Rows from block 3, named by matrix and row number. Rows with one number belong to one attention dimension. Each number is 128 + 24 x the weight over the matrix's rms, rounded and kept within 0 to 255. All counts start at 0.
# q: attention query (model.blocks.3.attn.q.weight, 256x256), inputs 0-85
# k: attention key (model.blocks.3.attn.k.weight, 256x256), inputs 0-85
q.124 [115 140 123 119  96  99 132 125 133 138  80 144 116 131 107 154 120 103 135 134 149 131 131 165 108 107 135 118 121 127 135 153 134 161 149 126 132 135  94 115 107 135  97 129 105 119 103 133 168 128  99 148 126 143  97 138 166  96 142  92 144 114 140 173  96 120 140 147 131  83 139 137 122  62 102 140 136 122 126 105 118 119 172 163 158  89]
k.124 [ 79 143 114  87  71 118 114  89 147 131 123 131 142 169 102 146 152 125 125 107 103  52 131  73 183 128 126 140 128 134 108 102 137 140 167 140 121 170 145 131  79 141 133 147 115 132  85 130 118 134 157 137 166 143 146  98 158 134 174 116 103 155 157 118 120 168 111 158  90 115 108 150  91 126 199 117 141 117 120 123 104 168  88 131 115 104]
q.125 [144 124 140  96 128 139 105 119 109  77 115 102 132  64 158 111 136 105 103  83 148 140 122 179 131 144 132 133 142 130 139 162  77 140 113 109 111 125 156 114 109 119 140 142 163 136 105 107 126 133 182 124  66 148 113  95 139  95 117 130 136 112 101 146 187 116  97 156 147  67  95 112 107  99 117  75 116 174 144 160 118 151  85 161 126 174]
k.125 [129 109 111 157 133 143 166 128 113 156 132 173 154 124 113 147 133 121 120  99 171 114 113 123 100 150  95 124 153 169 138 115 101 138 136 150 126 158 112 135 147 135  89  93 135 183 150 122 147 112 118 114 150 139 135 120 135 139 175 151 146 122 124 133 105 124 113  98 136 143 139 148 125 132 131 125 171 118 169 116 157 118 141  59 121  92]
q.126 [130 155 126 111  85 116 116 136 123  84 117  94 132 166 104 121 109  91 157  73 112 112  96 126 186 137 111 111 141 139 126 181 107  98 115 102 137 137 113 133 156  89  94 126 121 110 147 123  86 130 132  96  81 135 119 133 145 159  95 136 124 126 162 136 182 164 129 167 150  79 139 133 101  95  86 137 116 170 125 100 166 120 160  99 184 101]
k.126 [ 88  81 136 155 147 179 140  92 138  93 108 164 135 107 145 129  90 152 107 120  90 133 123 112 145 163 165 103 112 145 120 179 124 171 139 104 127 134 123 144 134 135 146 163 132 139 116 124 164 117 113 128 175 122 157 134 155 115 129 112 120 129 114 109  76 148 117 110 158 113 130 119 115 133 117  78 151  54 130 161 115 150  90 106 129 148]
q.127 [157 124 137 127 105 142 137 121 100 135 123 162 137  87 110 125 143 150 168 102 102 126 155 137 152 146 139 138 107 115 127 119 134  95 141 126 118 132  88 155 153 112  96 132 119 137 145 101 119 164 132 102 116 114 166  88 162 168 111 132 159 174  91 151 170 148 130 166  74 147 172 144 161  90 146 116 107 139 157 130 144 160 143 113 155 134]
k.127 [136  89 128 125 137 115 147 100 159 112 123 133 178  95 162  88 108 111 134 116 167 132 115 153 165  92 139 110 119 104 107 114 119 114  97 136 105 163 101 146 170 123 141 132 130 124 103 108 110 129 139 140 106 187 144 152 122 137 129 118  91  95 140 115 118 121 101 117 135 151 121 127 131 125 138 153 113 142 107 142 122 145 150 137 169 107]
q.128 [116 125 109 119 105 147 118 140 125 105 111 162 148 143 101 119  91 131 127 155 143 160 158 127 131 147 116 141 124 119 128 128 121 141 112 148  89 149  98 125  86 118 111 125 122 149 137 143 134 128 155 114 127 137 156 107 101  79  88 125 127 163 139 119 136 133 154 108 126  85 109 181 114  98 149 116 152 111 115 107 142 157 121 119  98 114]
k.128 [ 98  92 113 105 111 142 136 119 176 131 117 122 130 125 149 130 139 103 123 144 131 163 112 147 142 153 112 105 132 137 111  96 148  54 126 117 179 132 130 179 151 125 134 175 126 172 152  96 131 157 151  94 124 113 103 135 162 166 111 144 141 114  80 159 134 145 110 136  92 126  81 102 147 119 117 144 128 126  78 187 155 139 131 125 136 110]
q.129 [133 114 147 144 177  84 172 112 107  85 134 112 109 130  93 156 138 135 112  94 161  88 129 120 158 133 164 176 166 160 165 164 176 173  82 153 118 123 169 141 127 129 135  84 112 114 125 106  97 130 147 148 171 106 116 133 167 147 141 102 119 139 164 134 106 119 106  98 141 145 138 112 135 135 119  92 140 115 109 142 129 142 135  77 102  98]
k.129 [189 164 122 166 141 152 147 126 128 105 189 113 131 116 136 144 143 120  95  66 125 123 112 136 138 128 114  99 114 111 149 181 129 108 115 130 124 111 155 127  89 115 110 106  99  77 176 127 148 117 119 115 112 133 120  99  78 140 173 149 140 143 116 111 144 162 149 144 180 123 114 128 122 136  98 125 137 129 134 135  78 111 165 162 115 135]
q.130 [179 142  89 139 136 111 109  95 121 134 143 152 124  94 131  95 105 129 105 152 114 122 160 120 138 138 119 144 127 131  93 136 112  92 101 102 117 116 100 122 173 114 142 149  93 163 112 187 172  96 169  95 145 111 136 133 166 133 130 135 126  97 103 118 146 131  92 165 116 147 154 188 126 114 118 108 134 147 140  69 104 137 137 164 104 186]
k.130 [117 146 138 133 146 123 134 171  97 162 162 122 118 157 129 113 143 119 153 151 108 155  82 123 102 133  84 115 139 108 150 138 124 162 109 131 124 103 107 126 135 103 122 127 164 159 163  89 132 124 153 112 137  73 151 126  84 122 128 162  89  86 110 107 101  90 130 195 149  82 115 119 132 111 141 153 112 129 169  87 168 136 136 123 147 141]
q.131 [151 160 199 142 154 124 161 127 141 109 123 134 108 154 105 104 160  97 123 148 186 102 152 132 140 115 104 139 137 149  94  90 114 122 108 158 133 148 159 112 158 136 121 149 138 142 140 128 173 209 159 117 115  96 122 129 131 113  77 173 141 107 129 155 158 135 151 120 108 149 133 130 119 139 116 125 120 126 115 111 118  91 110 125 145 100]
k.131 [146 130 127 125 147 130 119 136 165 101 140 134 137 106 124 142 108 165 156  94 169 120 123 125 141 138 156 153 120 111 112 108 136 161 132 126 113 138 146 168 131 133 153 179 136  71 180 117  94 139 178 100 118 144 106 137 121 105 117 167 142 117  86 136 131 121 161 122 106 123 116 132  84 129 129 136 154 115 130 122 103 122 107 149 122 132]
q.132 [ 72 118 155 127 107 110 152 142 112 154 125 130 118 127 169 155 148 157 136 161 146 133 136  74 117 112 117 140 119 150 123 144 147 122 114 115 110 148 149 141 130 142  96 172 126  65 157 127 149 131 104 104 122 165 112 144 107 125 152 122 121 116 132 147  83 110 147 136 120 142 156 118 117  96  95 115 191 132 174 127 137 118 162 100 175  90]
k.132 [124 104 169 107 116 198  91 134 137 122 125 149 153 153 108 171 171 142 153 150 166 144  97 160 153 147 123 168 148 105 133 121 122 132 107  91 130 128 109 131 116 144  99 148  90 121  82 102 160  72 108 144 163 164 112 167 168 135 150 159  70  99 165 149 127 105 123 154 109 131 161 157 129 119 133 103 130 151 117 155 133 154  98 138 143  91]
q.133 [ 91 112  73 147 154 106 150 158 118 156 102 159 143 161 106  72 137 165 143 138  94 130 157 109 114 102  71 125 142 125 181 105 159 115 143  91 142 155  79 117 134  86 152 148 159 133 105  87 103 118 146 109 131 111 110  66 120  88 146 104  91 145 162 101  91 117 138 166 156 104 120 114  73 120 142 138  98  78 138 103 108 127 141  53 145  85]
k.133 [124 110 105 104 112 137 169 155 144 163 110 198 195 118 139 164 131  82 159 157 156 143 115 128 174 125 158 126 169 138 133 128 102 150 157  87 141 135 155 145 134 133 129  92 116 101 127 129 185 166 136 164  94 122 152 141 145 145 106 121 131 106 166 158  69 108  81 126  75 127  74 107 137 104 188  93 105 152 132 170 132 142 165 120 117  82]
q.134 [144 151 137 149 135 138 146 136 156 133 137 157 150 103 146 134 163 154 163 102 133 157 153 128 143 165 130 124 187 126 154 123 184  96 167 106  66 111 135 132 177 124 131 101 138 162 145 139 165 189 126 152 125 165 170 117 135 154 137 143 109 122 143 130  88 117 149 162 110 114 149 120 112 150 121 199 137 132 155 121 109 116  97 179  94 114]
k.134 [112 148 142 128 106 135 161 160 101 122 212 130  95  88 174 135 114 119 111 138 158 182 170 128 143 107 160 103 118 128 152 171 143 141 170 118 160 112 122 150 164 200  76 142 135 123  94  65 101  67  89 144 111 144 115 118 107 118 122 157 107 133 154  79  69 149 120 188 118 162 173 132 125 144 128  95 127 133 124 162 126 100 124  94 114 126]
q.135 [180 141 138 105 173 102 142 136 154 160 140  98 115  99 124 144 102 127  90 114 128 147 160 123 143 138 178 130 130 141 150 115 130 113 116 108 120  68 126 133 112 164 136 114 127 147  90 135 142 121 119  89 124 141 141 143  96 171 105 114 127 143 108 135 123 113 135 141 139 164 134 100 153 119 146 183 111 126 143 147 126 112  99 119 151  97]
k.135 [118 174 132 138 139 165 145 127 160 133 140 132  85 109 164 162 162 147 119 106  87 149 144 152  88 161  73 114 132 125 136 125 105 122 145 139 126 118 113 130  96 119 115 160 125 114 154 125 147 161  77 105 127 140 119 121 119 126 154 126 147 115 147 115 117 119 133 136 113 124  91 113 175 110 142 168 114 143 118 119 129 115 116 154 115 197]
q.136 [ 93 176 105 151 145  96 150 117 141 151 120 122 131 164 129  77 122 110  98  83 168 144 132 137  90 148 111 192 118 123 123 132 140 146 123 133  95  96 141 183 143 130 182 156 118  95 185 112 187 157  94 148 110 145 134 106 114 166 128 110 110 151 124 145 163 144  92  90 106 106 126 119 107 142 111 126  90  63 136  96 116 107 107 152 154 144]
k.136 [126 112 136 151 109 122 147 188  95 143 142 155 177  68 122 134  78 120 150 116 144 108 131 154 132 157 142 197 119 129 145 152 127 120 111 149 104 122 152 148 130 143  98 132 172 127 110 122 164 109 161 129 155 133 113 130 143  91 114 127 133 107 145 144 136 126 105 120 159  81  91  84 140 146 108  95 164 130 164 115 111  88 114 149 138 118]
q.137 [128 125  95 102 174 138 159 135 121 118 131 134 152 139 107 114 113 128 161 128 135 132 139  89 120 104 138 100 138 160 136 101 119 124 130  84 164 156 156 138  67  91 121 113 126 110 140  89 122 144 138 154 131 117 112 108 103 137 109 135  86 129  94 107 140 136 112 139  89 105 130 121 146 170  82 140  86 143 119 141 130 117 153 144 134 146]
k.137 [156 147 135  73 141 106 109 150 172 123 124 114 112 151 137 129 121 122 172 147 133 128 125 131 127 111 139 133 131 123 100 142  96 142 110 147  91 121 132 161 175 110 119 140 120 109  96 108 131 103 119 113 142 170 179 123 172 137 148  97 145 118 174 133 157 113 111 137 152 136 131 145 139 155 149 126 154  97 131 151 138 147 141  81 130  85]
q.138 [106 111 114 143 163 153 170  90 115 110 157 122 146 152 131 147 118 183 106 130 102 145 158  83 156  64 119 125 146  76  88 142 114 117 104 147  96 159  71 115 104 139 125  73 152 108 140 139 114 120 124 122 115 130 135 174 130 140 163 106 110  94 104 127 108 160 102 151 116 117 127 124 146 157 119 135 102 106 129 119 152 140 142 117 149 145]
k.138 [ 97 150 136 125 143  89  87 138 154 160 113  79 147 145 127 102 165 108 130 136 103 133 115 152 123 129 109 110 105 127 176 180 119 108 107 107 164  88 118 143 108 117 109 147  87 161 112 110  94 108 104 105 110 126  96 113 123 112 136 131 164 154 101 150 126 106 143 114 142 128 127 196  87 152 128 154 129 122  96 105 109 141 151 150  98 166]
q.139 [119 119 119 102 169 101 126  89 135 140 106 158 109 135 134 117  84 155 110 149 112 118 158  77 109 122 134  78 113 124 104 130 176 164 155  99 115 156 132  98 113 126 140 187 148 116 126 119 197 174 109 105 147 127 161 117 135 127 119 139  96 103 128 115 116 139  95 147 146 117 128 148 145 110 130 136 174 114 130 141 117  98 144 117 136 113]
k.139 [133 123 108 175 188 171 149 124  91 150 108  94 112 139 168 132 123 118 150 139 101 117 120 135 130 127 104 148 114 173 139 137 174 182 124 132 200 145 160 136 145  93 138 165 159 123 102 170 121 128 126 141 124 109 135 105 137 155 133  97 135 138 124 139 140 144 137 119 105 169 137 122 105 154 123 120 129 142 142 158  91 172 134 116 134 131]
q.140 [134 103 152 145 145 130 150 186 118 112 158  91 106 150 119 119 131  90 141 101 128 109 149 163 106 166 141 178  88 119 140 113 119 116 111 155 138 108 162 105 123 133 138 140 122 151 118 105 109 128 106 128 127 130 137 111 112 110 130 131 163 140 140 133 177 142 137 143 141 130 144 159 120 152 143 159 155 121  96 120 167 119 130 129 109 105]
k.140 [115 142 144 159 133 126 137 142 152 122 158 216 173  91 152 154 108 125  98 132 148 156 107 174 147 132 109 179 103 130  89  92 112 139 165 147 112 180 146 119  98 138  96 151 153  92 119 138 133 167 110 117 147 125 148 148  91  83 130 177 140 113 139 121  80 120 153 132  82 125 141 107  93 132  98  84 130 178 131 152 135 118 146 189 103 158]
q.141 [101 136 153 139 132 167 133 142  99 142 129 152 124 139 119 139 160 123 143 119 118 133 106  96 141 134 144 137 119 164 139 123 137 132 154 146 177 124 110 156 161 123 142 162 139 121  55 131 115  88 113 150 148 117 147 139 118 125 146 137 154 150 129 147 112 138 127 167 149  96 154 116 108 125 150 131 144 129 165  90 122 108 123 123 144  94]
k.141 [130 148 144 119 172 153 146 130 137 104 144 152 134 118 132  90 119 168 114 121 149 129 134 105 124 119 122 166 138 112 145 107  60 147 154 108 180 180 126 111 135 121  88 136 143 143 138 127 116 143 156 143 143 110 150 171 121 134  74 138 109 129 132 115 123  93 108 149 113 120 160 115  93 124 152 134 139 147 149 123 119 123 104 140 121 128]
q.142 [131 125 126  91 155 101 104 130 157 100 119 161 136 110 122 171 148 139 176 124 126 141 143 150 132 134 144  88  55 172 109 127 117  90 170 164 102 133 169 121 151 113 100 181 135  98 169 143  95  99 133 125 126 143 108 154 102 133 142 117 172 135 105 145 134 119 165 118 169 160 147 110  84 116 154 173 118 112 126 130  92 131 179 124 107 108]
k.142 [ 92 152 152  73  95 142 137 131 121 138 100 121 159 151  80 127 119 131  99  91 190 138  97 110 103 100 169 113 144 106 195 151 101 153 129 157 104 148 113 112 158 142 103  85 118 118 126  74 176 103 105 127 105 132 155 133 123 147 103 132 131 160 145 191 120 126  91 113 119 153 158 168 163 138 119 128 114 140 103 136 161 128 120 138 177  77]
q.143 [106 124 125 177 100 161 110 146 118  83 133 164  98 116 107 160 115 134  91 116 173  91 146 135 135 165 139 147 161 156  87 116 119 105 146  91 153  87 110 151 113 126 103 105 102 105 116 111 138 105 109  95 148 132 121 140 100 116 114 144 153 133 143 111 109 165 156 119 125 183 105 121  93 143 166 102 141 121 147  97 132 182 190 111  97 106]
k.143 [119 147 152 167 126 105 121 128 119  85 170 127 151 134 106 127 131 159 134 135  98 121 146 171 162 142 144 136 133 127 122 130 130 154 134 121 116 110 164 120 122 149 122 134 132 170 154 134 131 150 146 154  91 161 108 127 141 129 149 125 149 140 164 146  86 141 101 103 153 128  98 127 157 154 111 140 143 145  92 107 132 106 138 158 159 140]
q.144 [122  96 121 127 133 123 161 136 157 157 127  75 134 111 134 107 135 111 128 128 148  97 137 128 140 152 117 149 108 128 127 109 156 109 125 144 118 152 111 101 167  94  82  78 126  93 131  89 137 123 134 118 147 139 129 161 116 128 150 141  95 126 169 138 117 140 109 101 125 104 117 102 161 133 142 114 111 142 129 137  80 136 128 145 111 117]
k.144 [165 155  91 152 147 127 114  67 149 105 121 111 109 117 133 110 185  86  84 142 129 148 148 148 126 176 126 123 136 153 134 154 111 117 176 105 154 141 145 168 149 131 144 171 126 100 151 125 119 100 135 113 127 158 126 105 119 163 110 139  90 154  98 155  95 138 130 105 155 121 115 143 103 161 119 130  91 166  99 146 149 138  81 111 125 174]
q.145 [141  81 117  90 129 143  85 113 163 147 110 117 126 100 126 101  68 140 125 133 145 103  95 167 139  81  89 141 132 131 140 122 135 107 114 103  93 122 105 138 128  91 119  85  91 173 151  85 152 120 146 151 101 105 151  80 117 132 118 158 159 141 154 121  94 102 144 125 134 142 109 112 138 102  99 160 115 115 117 112 140 151 128 104 133 152]
k.145 [116 128 107  84 130 175 112 110 142 120 142 113 108 149 111 103 166 144 123 154 173 113 163 117 154 119 149 139 140 137 113 138 113  71 133 104 148 115 112 149 139 159 180 122 116 126  87 147 124 144 126  95 113 137 143 126 123 114 127 104  81 141 138 121 175 134 152 135 133  51 112 183  99 115 135 161 107 135 145 129  90  98 124 146 131  73]
q.146 [110 152 119 144 123 101 120 110 109 151 121 111 106 175 102 127 137 134 110  95 106 166 121  90 124 103 121 134 113 117 133 120 132 160 154 129 183 126 133 129 138 145 151 160 110 114  96 110 138  75 135 110 130 139 128 105 174 145 134 153 114 147 152 146 112 121 136 124 124 136 133 131 160 118 151 105 130 109 161 140 166 150 124 131 156 122]
k.146 [144 129 132  85 163 138 138  96 126 141 108 143 130 151 118 161 189 126 149  79 111 134 112 105 145 123 150 128 133  85 179 136  93  98  86 175 153 152 117  99 124  62 114 140 125 129 108 175 117 108 127 140 121 129  85 149 155 149  98 159 126 113 138 120 145  94 114  98 145 139 169 143 126 125 123 103 107 172 139 120 107 171 140  99 140 136]
q.147 [133 113 136 148 147 185 102 126 107 113 133 155 159 161 124 114 129 132 142 126  95 124 124 124 148 116 114 161 154 125 182  92 104 115  95 127 110 129  93 130 136 110 106  90  99 134 125 195 155 103  99 115 124 129  86 157 116 105 139 129 137 148 104 129 169 124 162 138 118 110 140 109 123 108 154 127 139 112 133 119 122 140 120 159  91 153]
k.147 [ 96 118 130 136 133 131 128 163 142 165 131 125 103 117 121 115 159  84 133 147 136 148 120 138 146  80 137 134 184  81 107 107 122 143 143  88 103  76 111 140 119 140 111 147 122  83 160  89 137 147 145  84 126 132 104 105 108 170 161 118 122 100  95 151 100 130 145 137  94 109 125 108 133 153 177 107  84 116 139 169 161 118 163 145 109 129]
q.148 [149 130 101 124 143 102 123 165 158 121  84  91  81 132 135 102 114 107 105 109 117 107 121 118 127  98 123 102  97 139 103 156 118 124 153 154 146 123 124 120 139  88 142 136  84  93 137 143 138 133  98 150 117 128 109 162 139 102 107 153 113 172 137  61 117 116 125 121 116  97 122 130  96 141 126 175  89  78 119 112 155 143 115 146 137 153]
k.148 [171  98 123 111  73 110 169 107 139  99  96 117 145 136  53 142 150 122 109 146 141 114 119 148 121 118 123 168  88 132 113  98  73 111 130 126  88 119 127  83 184 149 126  84 123 135 150 141 151 112 161 126 147 164 100 111 119 146  92 128  86 170 115 164 154 136 120 120 172 125 106 128 127 154  95 122 116 153 143 132  79 102 106 100 133 109]
q.149 [147  74 131 118 149 107 137 127 103 194 109 136 130 152  88 155 113 109 115 100  99 107 132 116 151 127 134 101 100 113 150 134 148 140 135 109 126 162 135  96 139 157 101 120 161 121 140 144  73 138 108 144 126 106  99 106 134 147 114 126 153 105 111 134 118 147 160 182 147 145 118 133 117 141 128 117 150  88 141  79 134 129 112 131 116 157]
k.149 [124 139 106 153  98 131 152 139 148 159 123 119 125 146 100 128  82  81 119 106 136 124 133  87 103 134 142 119 141 112 112 116 144 153 124 141 135 143 129  79 124 133 132 121 110 142 112 151 133 143 130  88 124 116 148 104 115 104 141 112 166 138 122 105  93 118 112 110 111 122 104 127 127 121 127 136 146 124 129  92 148 150 103 137 132 113]
q.150 [106 153 153 116 164 141  85 117  93  83 120 118  89 119  83  97 160 181 119 124 140 119 135 131  93 123  92 144 121 137  99 129 113 108 140 153 136 145 110 164 138  99  93 155 141 121 109  85  87  86 147 142 140 124 130 129 101 139  80 158 142 118 116 178 124 136 105 140 127 120  88  62 123 108 139 114 123 154 113 120 179 131 123 169 127 133]
k.150 [ 95 151 147 113 124 124  97 133 157 102  87 128 150 100 130 110 115 131 155 127 192 126 109  91 100 169 155 115 106 108 121 106 126 104 147 115 146 137 126 127  90 104 171 121 142 121 132 116 119  75 145 107 136 112 102 131 146 113 119  98 115 125  87 103  96 103 120 106 138 150 148 170 115 131 125 129 116 167 122 132 130 127 121 102 106  98]
q.151 [120 113  85 136 129 121 109 143 155 143 142 120 146 164 118  82 145 141 152  80 152 140 118 156  98 104 172 130 121 121 133 130 108 122 153 105 137  65 117 149 147 124 162 152 102 136 154 152 171 131 144 116 108  94 116 123 161 112 108 140 154 142 134 158 131  94 157 150  87 103 120 137 161 180 136 114 126 169 151 144  92 158 118 157 133 143]
k.151 [127 146 107 128  86 114 152 154 129 153 128 106 116 130 115 136 148 100 161 117 130 113  99  87  86 114  92 144 147  90 146 180 125  95  80 131 168 152 137 118 148 133 104  81  74 122 107 123 105 104 150 179 101 133 100 133 152 129  63 126 133 173 110 136 125 109 153 126 189 101 134 106 125 130 113 115 133 138 108 113 171  81 115  71 176 114]
q.152 [151  17  97 160 160 134 145 123 140 140 114  97 144 108 138  97 154 110 126 132 147 166 113 141 131 124 118 124 172 139 148 119 121 166 135 133 123 116  96 129 114 104 108  81 130 131 117 131 116 112 147 118 120 107 113 162 129  97 103 136 108  86 136 142 161 106 133 105 132 107 126 155 165 149  67 135 112  88  85 128 137  96 103 145 108 126]
k.152 [118 132 126 148 156  81 158 163 143 178 129 140 134 132 136 157 103 137 133 161 124 160 107 148  83 135 116 117 106 149  97 130 157  91 131 176 148 153 154 128 170 115 148  88 133 104 104 143 118 153 166 116 136 135 128 140 124 111 119 124 131 129 151 102 118 134 142 110 123 139 136 139  97 118 173  71 145 141  94 110 141 134 133 138 129 124]
q.153 [120 132 172 132 125 145 103 109  90  78 129 132 141 143 157 133 153 160 135 119 138 127 162 108 120 156 129 129  89  89 155  62 127  88 137  97 165 126 136  94 147 157 130  86 116 161 119 131 116 155 133 122  98 121 102 140 116 190 113 145 104 123 136 162 103 139  71 135  99 143 130 143  89 141  98 142 124 130  92  79 147 128 100 147 123 174]
k.153 [145 144 117 126 161 124 142  70 168 135 127  97 110 145 114 103 122 154 125 103  88 105  74  95 121 122 129  97 139 149 154  56  82 138 136 107  84  91  93  76  84 106 117 114 150  78 141 147  88 117 141  89 136 108 162 139 102  97 168 136 152 151 115  67 143 127 141 153 156 159 133 141 134  96 119 110 100  69 153 110 144 104 116 142 157 172]
q.154 [131 149 116 128  95 155 120 152 147 144  70 122 130 127 110 118 167 125 127 131 129 145 144 162 109 128 110 120 131 147 117 109 159 140 108  92 155 112 167 147 120 133 172 171 147 134 133 164 135 133 105 134 115 116 151 125 114 138 109  95 144 173 105 123 139 151 144 114 122 129 158 177 122 121 103  63 107 111 134 108 128 109 168 123 148 122]
k.154 [119 134 111 102 121 120 107 166 172 133 126 122 135 173 180 141  74 128 173 127 127 160 168 163 149 147 142 113  90  77 137 112 121 106 140 137 145 138 114 144 130 112  94 107  94 166 103 125 124  93 117 122  84 107 163 164 150 146  74 164 131 123 145 164 158 139 138  94 131 121 145  77 131 112 152 147  95 118 150 123 156 121 128 103 172 127]
q.155 [103 154 121 130 115 107 119  99 123 111  97 122 103  88 121 151 100 110 115 124 125 185 130 116 109  95 167 153 153 135 132  87  96 132 114 120 162 120  95 130  77  99 139  96 154 134 117 139 149 140 112 127 152  80 109  97 134 132 104  57 161 142 117 114  99 145 142 133  71 137  97  69 147 107 100 117 161 102  74 123 135 117 135 148 126 101]
k.155 [179 101 107 116 131 122 126 104 160 139 111 128 118 134 108 108 104 137 175 106 115 135 117 144 161 166 132 146 149 115  89 114  94  60 147 148 110 121 129 106 161  87 117 105 164 173 112 139 105 142 111 130 127 172 133 144 144 180 111 130 134 149 134 133 145 149 135 147 118 115  94 140 168  93 113 130 121  97 151 133 106 136 137 129 152  85]
q.156 [129  98 145 104 154 100 130  95 105 161 110 148  92 136 153 142 123 184 139 121 171 147 118  91 121 166 100 147 119  98 182 143  87 137 162 159 135 153 136 125 119 155  69 118 133 157 116 113 135 134 143 172 123 120 103 115 123 145 117 109 110 125 172 107 190 161  84 116  86  99 139 122  94 123 125 134  83 131 100 140 137 107 138 167 143 108]
k.156 [124 197 136 149 128 169 178 174 135 138 120 175 123 142 136 133 123 140 107  95 157 119 138 158  95 135 143 112  98  82 131 150 143 165 124 154  90 159 158 126 123 151 141 138 121 108  92 124 160  95 125 137 121 113 132 150 138  83 181  91 117 127 158  94 144 131 157 117 162 166 171  94 133 123 130 114 122  98 119 108 110 147 125 141  73  87]
q.157 [178 125 152 107 154  92  92 113 139 145 153 105 109  65 149 149 141  63 129 137 152 117 124  76 148 140 100 113 140 118  98  76 137 174 142 130 154 119 180 138 134 142 107 157 123 113 111  89 140 136 139 102 131  92  83 106 114 149  82 116 153 120 145 121 150 151 154 132  91  99 157 185 136  84 124 142 194 154 110 114 126 147 106 168  96  72]
k.157 [108 133 109 153  93 110 117 134 141 156  99 150 130 133 151 114 140 151 137 126 149 100 126 117 147 164 147 147 129 120 145  94 183 130 153 132 143 136 129 138 117  60 103 142 157 123 152 138 121 146 136 128 140 167  78 133 108  99 156 126 111 121 132 161 120 130 165 150 162 122 126 112 116 188 117 155 121 147 137  92 125 161 169 151 134 138]
q.158 [ 81 124  84 125 138 108  82  97 113 138 117 152 157 139 142 127 105 142 166 123 112 149 114 165 115 140 171 143 144 104 160  95 126 103  97  99  90 116 114 111  89 163 117 182 128 114 148 160 127 118 120 113 151 140 132 120  93 112 113 155 141  99 116  90  84 118 111 107 105 176 181 118 135 100 162 104 128 138 165 140  80 129  77 151 107  80]
k.158 [130 135  94 103 148 203 130 114 102 168  76  95 114 103 125 142 107  84 154 119 105  84 123  92 178 139 114 120 159 145 126 113 143 148  85 141 134 149  88 140 162 119 131 115 151 157 169 135 146  76 105 125 161 114 133 110 115 140 133  81 122 175 119 156 152 106  97 142 158 153 170 116 129  89 172 156 140 151 115 174 119 110 112  89 111  95]
q.159 [142 147 154 123 114  97 111 142 115 113 155 120  98 174 128 104  98 122 129 106 133 162 161 146 139 121 107 171 153  91 109 119 129 111  77 121 148 142 108 158 125 160 150  99 103 154 149  96 149 116 127 125 179 112 129 134 125 156  86 135 153 176 112 139 123 111 118 119 152 134  95 132 117 154 183 144 108 142 125 123 131 180 150 103 125 136]
k.159 [ 90  72 146 125 192 158 131 146 145 120 101 166 111 119 111 138 129 151 145 165 162 157 144 104 136  73 113 130 137 142  85  97 134 102 114 165 104 102 132 145 115 110 115 110 129 125 125 148  95 123 129 133 149 117 121 161 117 133 165 118 139 124  88 117 145 200 135 128 157 108 106 128  73 109  94 132 117 129 162 130 129 136 160 158 160 161]
q.160 [157 159 162 145 112 107 126 157 138 131 150 144 127 151 116 197 101 112 113 138 139 104 120 117 108 117 127  89 126 126 154 149 117  80 173 137  97 112 146 138 132 139 130  88 134  93 157 124 151 159 123  86 118 125  74 149 171 173 194 141 128 100 108 161 101 113 175 101 127 129 122 128 147 127 109 111 146  96  86  98  95 118 141 131 142 124]
k.160 [154 150 128 117 145  83 122 123 119 125 106 148 141  86 113 117  77  98 162 169 125 144 141 123 110 151 107 112  85 118 139 115 125 126  65 148 105 137 104 156 145 170 166 172 122 135 145 116 174 155 110 143 136 110  82 128 110 105 115 145 126 103 122 142 114  96 159 140  97 131 110 166 125 190 116  74 141 188  84 106 117  90  98 138 138 115]
q.161 [108  97 125 111 108 113 122 109 113 158 135 120 120 171  99 144 130 149 120 133 185  84 126 100 155 161 110 137 121 165 129 121 138 118 124 136 119 122  92 164 135 106 153 134 148 112 132 127 133 157 135 106 152 132 136  98 120 152 125  53 119 162  94 105 123 120 125 137 123 140 128 115 109 124 125 115 177 146  90  79 109 139 113 131  94 139]
k.161 [148 144 112 106 120 148  89 142 137 138  82  82 132 148 142  92  92 127 131 175 139 147  88 102 135 101 123  77 150 114 144 139 116 128 137 117 163 126  96 126 120 146  88 159 169 109 178 170 146 131 122  90 160 114 173 140  76 115 146 149 100 146 111 146 122 138 113  94  90 141 103 169 136 127 145 129 122 150 105 125 118  89 122 163 128  99]
q.162 [109 129 107 136 133 132 110 137 121 107 156 111 119 110 149 103 126 114 129 103 112 100 122 102 148 170 108 131 125 137 130 151 109 116 145 170 103 140 132 131 124 100 129 140 136 128 130 129  90 140 149 133 110 159 135  96  68 121  95 113 110 131 141 140 116 101 141 119 158 124 109  80 178 149 160 174  90 128 133 128 101 131 116 166 134 144]
k.162 [145 155  88 121 149 130 134 117 131 154 113 125  96 158 139 113 109 105  91 133 126 142 126 133  97 111 106 113 115 146 136 120 169 141 124 127 153 117 137 153 117 135 129 111 159 144 140  81 194 107 158 154 119  97 122 143 108 111 112 123 112 147 131 125 121 157 104  91 127 129 146 145 171 116 128 169 124 156 148 125  93 109 106 136 160 152]
q.163 [ 90 145 142 135 139 127 109 168 132 141 148 121 144 120  87 154 153 128 118 123 116 109 118 176  93 174 101 145 132 134  97 129 131 137 142 176 127 119 134 111 151 165 106 103 163 130  82 141 132 104 192 161 144 119 195 112 128  95 125  89 134 152 144 116 126  80 104 128 119 135 143 125 126 132 109 151 119 166 139 135 130 164 145 110 159 108]
k.163 [117 148 122 129 172 153  94 121 132 148 117 150 126 107 124 130 133 115 115  76 120 140 146 106 110 129  94 109 153 107 119 116 128 139  83 156 134 135  98 111 141 138 164  74 134 106 130 145 114  99 125 146 142  63 133 108 147 105 119  95  74 169 136 149 126 129 142 116 162 151 166 128 171 154 106 137 104 141 116 110 130 113 145  97 137 104]